{"image_size": 40, "crop_scale_min": 1, "widths": [64, 128, 128], "attention": true, "upsampling": "nearest_conv", "init": "xavier_uniform", "residual_init": "none", "learning_rate": 0.0097, "momentum": 0.85, "nesterov": true, "lr_schedule": "poly", "warmup_steps": 630, "weight_decay": 0.05}
Rows from block 7 of a small image super-resolution model, named by matrix and row number. Each number is 128 + 32 x the weight over its row's rms, rounded and kept within 0 to 255. All counts start at 0. Numbers have three digits each.
After each channel's rows are labels from the 100 images, of 14848, where the channel reaches its highest value: "responds to" is what is common among them. Only what is clearly more common there than usual is listed. The data: reaction-diffusion patterns (Gray-Scott).
# conv: 3x3 conv (model.mid.2.conv.weight, 128x128x3x3, standardized in use, each kernel summed), inputs 0-127

conv.113:090125078178163176100124085104153111113129169067146125090128118177177073138150137172129157128180151151101142132092148151137133163151094119007074172128196126114171122114175101149161109149062119143122077158104155213123109115121132114128116166129166150141118078136163085151144129124168107125125130103109136152076141133189120113072139135116109104148144126106169116079132139118069131111061
responds to: feed 0.022 kill 0.051; feed 0.018 kill 0.051

conv.94:126095128159166160168129040075127117178083143151162106161100164121156206129073140096129108158154111118152088080119143078074122102061094066152135138154118179089121186132102156169066142126141123140204099125182142147128114161085158081132136105118147135145088202091113118129144157158172129100135109166153118183090129177094139153106163153147141124120067113075126142107125133105118121121121
responds to: embossed; feed 0.018 kill 0.051; feed 0.022 kill 0.051

conv.62:180112136125129186121106160089119117140088144090168124139116116139132085135200150077175132146121173121142191155082139114146106106099136122149092152112213117110125203190123160138119194167099123127100114122100120121119080122165165082141137091117108148117131116151109115168088092144158131056101085106059095197113120104136131170078121070084158113160157098171131144165149163147067162089132
responds to: feed 0.022 kill 0.051

conv.99:094090097080139148198137147095094132159142148167137126118111127089140120074091134099143123114115052168097161109099176159144162058119226119175108085160082123077130160166128179167089143073131093170189131154142173060165128115082134117190107097135107150117130136103121120159091161111157105144146103138112117138124141173102111153103073179109113155160159177140135107148110124113101100072155
responds to: feed 0.018 kill 0.051

conv.2:126141057154097152097150138134113128104192140131160188158135125136091123080086125102129169123127148175151154106155120145166130088108167133126106130115092106166128062140097130122168150100184168107100176114045101125141196149075178135127127136110100090148115149182116140170172121104144110154131071116134126137143200156054053124115112122097146140148100134168076079141056135157164105085094
responds to: feed 0.058 kill 0.065; feed 0.078 kill 0.061

conv.32:114092142135105110122167134067102159158125168083102137122134104137103058165197120158094160128149186144126130175236102145111127141213127198125124184110127118176168094093084080107132087140107137072097129174082113113160062093160152191132096167108159116129085121131140117144128117157132142089125094103155089118153123142176157084126125085132188107148116090141101145101151127145111115108097
responds to: feed 0.078 kill 0.061

conv.122:122165130161106140106056114116099109077079131118144107120168137148087198126107141160119083088112108121205089076137156078126088180141072084152138190171126162078080137159122179135128153122140170144161087164174089097096142070096092063158146114142147130185154142121148122107193110130154118106138149139104160113132107134198120109134179112160136079114102122079123127156178129169180115127140
responds to: feed 0.018 kill 0.051; feed 0.022 kill 0.051

conv.123:142126090131173129136101147090125143125078116107159135144134143158074142154173117142180050160137169118104116192138101089158144109094109114077142120098138206113088103149144084098124160157129152152088069099123128129170124127097157092170194127124149127139127136159144158133172146120118130110133111086055068089186078138122128147065179043112164085130093168124101170141115183170083143150137
responds to: feed 0.026 kill 0.059; feed 0.03 kill 0.062

conv.28:132174099134135161111116123135144168109149125112100088058175101151109082165137101141172156101143090093159198075137125134131175157071140200150145128078128151097110138158136136127087136090134203102091131062122099119091143120193081111165118127154192153130112096186124172162122145130131096096087073162106070187162113141150120127124095092105122168177121112163103165105121152138065151095156
responds to: feed 0.078 kill 0.061

conv.45:192142109155132163137123133136137136150079096060127126091174197161117097113086125166101172111123123124126113167114108109116099134109099104112109133149166119150168071098089111110129186118146116237122106081069078133148135102139092120077137115133150120116141148086169131145130136053054088079084154154142178119154118128117094138166118138136144171135107085200160171183176165108159133161103
responds to: feed 0.078 kill 0.061

conv.73:112137123128112135127102155127108095108172111121119130189121135126160222121080145079091132106094059133165106130075136114077041152113102136152150122140116110091108122117135154154135134116166106122094197135152120155109195149134090097132108075135118154123138135118089171119171156082090058149131175144126186155098161190120098122137085130225088138070171153136099104121168117111170144102170
responds to: stretched

conv.114:068173117082131167120126148119148136167118127124124134079152129153138124119110149115129191085113106149136135104127102122172113110102128078182112137187133124072186095089130126051108126058146149142129084114109148072158166148134127083159128123136141089114088113164148197134158145153000144211095110160137119113117132158128085124125133172109129108180137115115180109100155126091134135191152
responds to: grey

conv.48:105157086085134153159087181134097164126085117122135175099075142188138118189117128096123164155134140162166121120115158158119116145149144135224162117186090133080157128089125161074087148097116145158147104128126105075128177068155124094152081072160142146120126103101133117077100170093048143185142198136125131114138125160178126166110134158102066083134139109136161080129148083117113155101146
responds to: feed 0.018 kill 0.051

conv.60:124105138091144166158103124085135143196059142137140143152094123120118126082168136059143173140163119151093176127067148131160178117128188110171096132068161123080119176145153124102080133128093130108157118205159130136142031147118137111152152114104119113136094062184073120138118151128191157110122102131137099188111165129190145124102138089107126139179130093090127108096108079132084107132086
responds to: feed 0.022 kill 0.051; feed 0.018 kill 0.051

conv.5:161053146125154131137103132130110091085145138080174129150114119142156130060073051183123121132080101113154044139144162132129101164127071111071139144128150076139119125146109119133170173140197088119112098122133138138129151166096128118142162128112185133121146163127148145146110154157149137120188197101063097124119145100063178111131112147154137112106082135112131169184187161064123091174161
responds to: feed 0.018 kill 0.051; feed 0.022 kill 0.051

conv.59:097147094085121130113105116133132137137085134129138159111160183121112110129099105142159174138135118100132129116156109111167090131117131106168136145177081123072160131087165141075087143102170159191146108155119178076148147120151083119206127140160128096098042134133136161124092152117003159203111150114111127096096107149128059174112128196126119102147105124146124126145163123090188156183122
responds to: grey; stretched

conv.44:124160110116151203140110099131141130140100129095141114157107075157187059126152137076167174109104148116104171113100130089137173120100132098144104132178171116069136162165098142162097154168109108091156119112117084148128049104179204107114139105132134166148106111190114168193153162147115138077103062152088077196113138176146090142097121116088111142174131089154127100091109163109099144105122
responds to: feed 0.022 kill 0.051; feed 0.018 kill 0.051

conv.17:081116115108183117132123049105168171144119133113120091177132114123176171125109085119136169143125117113091091156140094114135064087119128093180130171142157168108098140100069067187098096188119157140139156129146118185139157095164191104110126120086096123117098127173128137088154154143124213158129086098081124085122177126104113176131117173127169106112105107176095173133061155169142155114097
responds to: feed 0.022 kill 0.051

conv.79:111114106071116148107114106145124102112119123150112175096150125129122093207110097171144160082137096134104093121188178134113119179109104168109078173089126167174112139084111099162088099151057160179112132136135187111065111130093154084063146177105138151083102114171109083128141095101098137155139076132125135108160134132180136111105140082132149150102156074171150185171138103147207169119160
responds to: feed 0.022 kill 0.051; feed 0.018 kill 0.051

conv.92:076158128103099141145085095146163109150130112196119098161143088096107091144116128164109127118105127149165180083150143128126165146126154074037082107165111124106185183139145124083145118131147108076108137141121125105126150181131134136146176132161114093131084180072052120162231177097131135122132165064139142134174149147090124072085115133143119145109090136161189085127131075133171132133122
responds to: feed 0.018 kill 0.051

conv.46:173131139126155169165185089130110125191050152089135109092153174134182090155121135132088171098127168144143103168111130166112176115145114117126128140173142125149160071101178142115099172106123092183116074068065083111157138113135164099128073088150169145140137157146141147131113112097086124039122162119123117103106089138110120132111151152093163135124101071200126154126171186075074136154138
responds to: stretched

conv.58:169152145153092098120115121105132146145126108156105139071140135077106144126109123164091097139160100172151111113144166122106126177196127137057128127114097136158118101105133128082130119124148125131122122180100186166108218110094069125091116205121088103105162112087133073066138110069161109162136224141137179081124142119135163070159140167170170165104120176075126118153134117081147088135111
responds to: feed 0.022 kill 0.051

conv.107:082112126133112192148117154125090111158092148141160095130095167091066134159098106169105129088155209148118107097139120140125183132195120160102109106163132152159090115071066131067141162071102218095140101117116133074103125130161165169119104168101155150112106164151168143176172115148121120161117189125083131178143105125121080130168149102145117168080108096131051119110162099122101126142101
responds to: stretched; dark

conv.14:119034113131093134141150101154073108177171136132075169108101156171148181109110046114105089126185025150124113106179154100169120112130134111115148123190108125110139116119126123153087127115155136138170119092093176184156185135100143113141124102100160117118170139116114151095072159166130187185167126157150148146116154189091098117148099166133113113094099094083149120122111135096120106089078
responds to: embossed; feed 0.078 kill 0.061

conv.71:138160196074134102103078148090148126111094094089139130082078165116115072155148127103133078156162114156178132097109115161171082182136130131134113106165097163111120184087189178124108150126126102153127116114142052054092112147167118123154091146153132177130134047116109087074129086112136150119094140146152160109101160119244172122162097113110149099142151120141124132150164135103128170117142
responds to: feed 0.022 kill 0.051; feed 0.018 kill 0.051

conv.86:091147071122123174121145087136150128129135121168118191079146122131161073159141096148111140113134108134083089101184140133114128132123133132098099176121153179137125162070089124201132064114022167198128098158133179126146131102069123113093182133103122106113114108162111091125138108122081156148153041135161131126165179133185162118112144099134152144132132056184136149177125109124140157090130
responds to: feed 0.078 kill 0.061

conv.68:114174141137161094142125167133179151083118141133123091130166122157121136068181151072153169124178149083172187124132113066169143131082121104163121089112160068098136124139134121090141118146163119072122142122111099149138099154185147051140127128118119162180102090178116178121125075145136083087074098154137118168130120135191095130068152119103127156195143094126098104088181116188078131122086
responds to: feed 0.058 kill 0.065

conv.4:125114117103126050140122077147076138136111125130092122151176118180161153140116077189132116093146095131104078100106112156098093177104148150106168167140105156116089131186142070184098074089093158155122154214168086131133113080133119126138170102096111164127175127160121142115161166127154175081122116146166099058128119166095133148082115161124117083190144079167101171079147154159144123093132
responds to: embossed; feed 0.018 kill 0.051

conv.53:173138147245148176162128156145124121121183123164145107125117135119101081106124112150109125150136093141086174143129185161122117093130161080028142097115115063158083173129095155126175137142133114162159114183128218081129123139073100138085126078087122111124157115124144087149086198094115145072147137125165130143105136115070128146153086106188123143107108172127151143107099135132130141154133
responds to: feed 0.018 kill 0.051

conv.1:161084084107100172121107093147139132127092132115171176158114115149161097156150058121088242104205129144160154153135094154163082125165199124109105139107096110128176075129077131116125105098170140080123136095038103100116076152184109130120095105177159133149123152093147166177107119131106107146166102116144128147170095140111079093142124159118173174158126102181112105104155137128109134110115
responds to: feed 0.018 kill 0.051; feed 0.078 kill 0.061

conv.81:166128144106155055175120128121124109136104133117148074167106176112083204108162170117156119171143169137192163151068124126133145126107139118136174063152139091108116109168164117057115162104195092092137127139101073135090147145179118115127099124161133148151128133101185154173157133134148110110139191105105137127131089138049121124120151135073118109123100185049103093064131160124094089156123
responds to: stretched

conv.64:147123094155176135114102131091122125120096140099155149101105110202106105090073165228158098132120104107111094137143141130107128182104094105113093189099112098175136043150058122129158097081108146112153148118118143105161159139122144165106081221143156124169097090152172109168114163131171094110176178115085167132169099144151118102161159096129083073128135130105146134130180132102155082124132
responds to: dark; feed 0.018 kill 0.051

conv.93:132118095176118098154140120120105138122147117196089154172153117123115248088081088174139094092126098126146096122173135091108139178139092079115135138139139144096114133142112145140143105119137167062086112157127144136111221083085079128092158178142088075119111146080110107145059075147105119158179151103178185105129122151103151143149139143141161117131096159122094166096110157204134114127126
responds to: feed 0.018 kill 0.051; feed 0.022 kill 0.051

conv.25:112173131186126145166110121080116130136167129138135088115118176132127110093114121145104124038137058140144152044155093139153096156122150083086093111087137103137152123130125103150189128115126099099143145138078180118105189138098143126153149132130120077141137125084092099133161162088152066136174113143151159165128151134077099124185112185193124178126143187186142095078145046102139107148158
responds to: embossed

conv.24:096137152132203138125108085091113094123104135137135122078114127135186128122142079161139135177199150108115131147186158150154169144109106117045146138071143137097161080094108104127114088142083129097067130158118180142155095161143122102133145180147134100153054098103195146118164146148094143130124146153094047109223118133073120143141113162134148176132123155072102114118132147090136187151110
responds to: feed 0.078 kill 0.061

conv.55:124096111152164133128088193126127159155103154084149129138100091178185190132108175091085125151141125148120130131102160066140135105156117171140124147175155152101086133071142084120093140171142087144092094149130172174130137174201097047126060158151150150119106098116136070126107085135088157126145134094086132068130098168167128164089050146079126169123148147126146151122078143170150098106105
responds to: feed 0.078 kill 0.061

conv.101:133129161097127140186156139110128055126120134150128132109123161132115078148073068141114092163113089185139089080164137122173106157139189067050090068139118094169125106142121161126094148088158079142123137172150173110119130149122144198158136114120106097094157143084124101124134185049109133173097144125144126067156172108136159127126107197149153165130127170109204104119115089121164131149153
responds to: feed 0.022 kill 0.051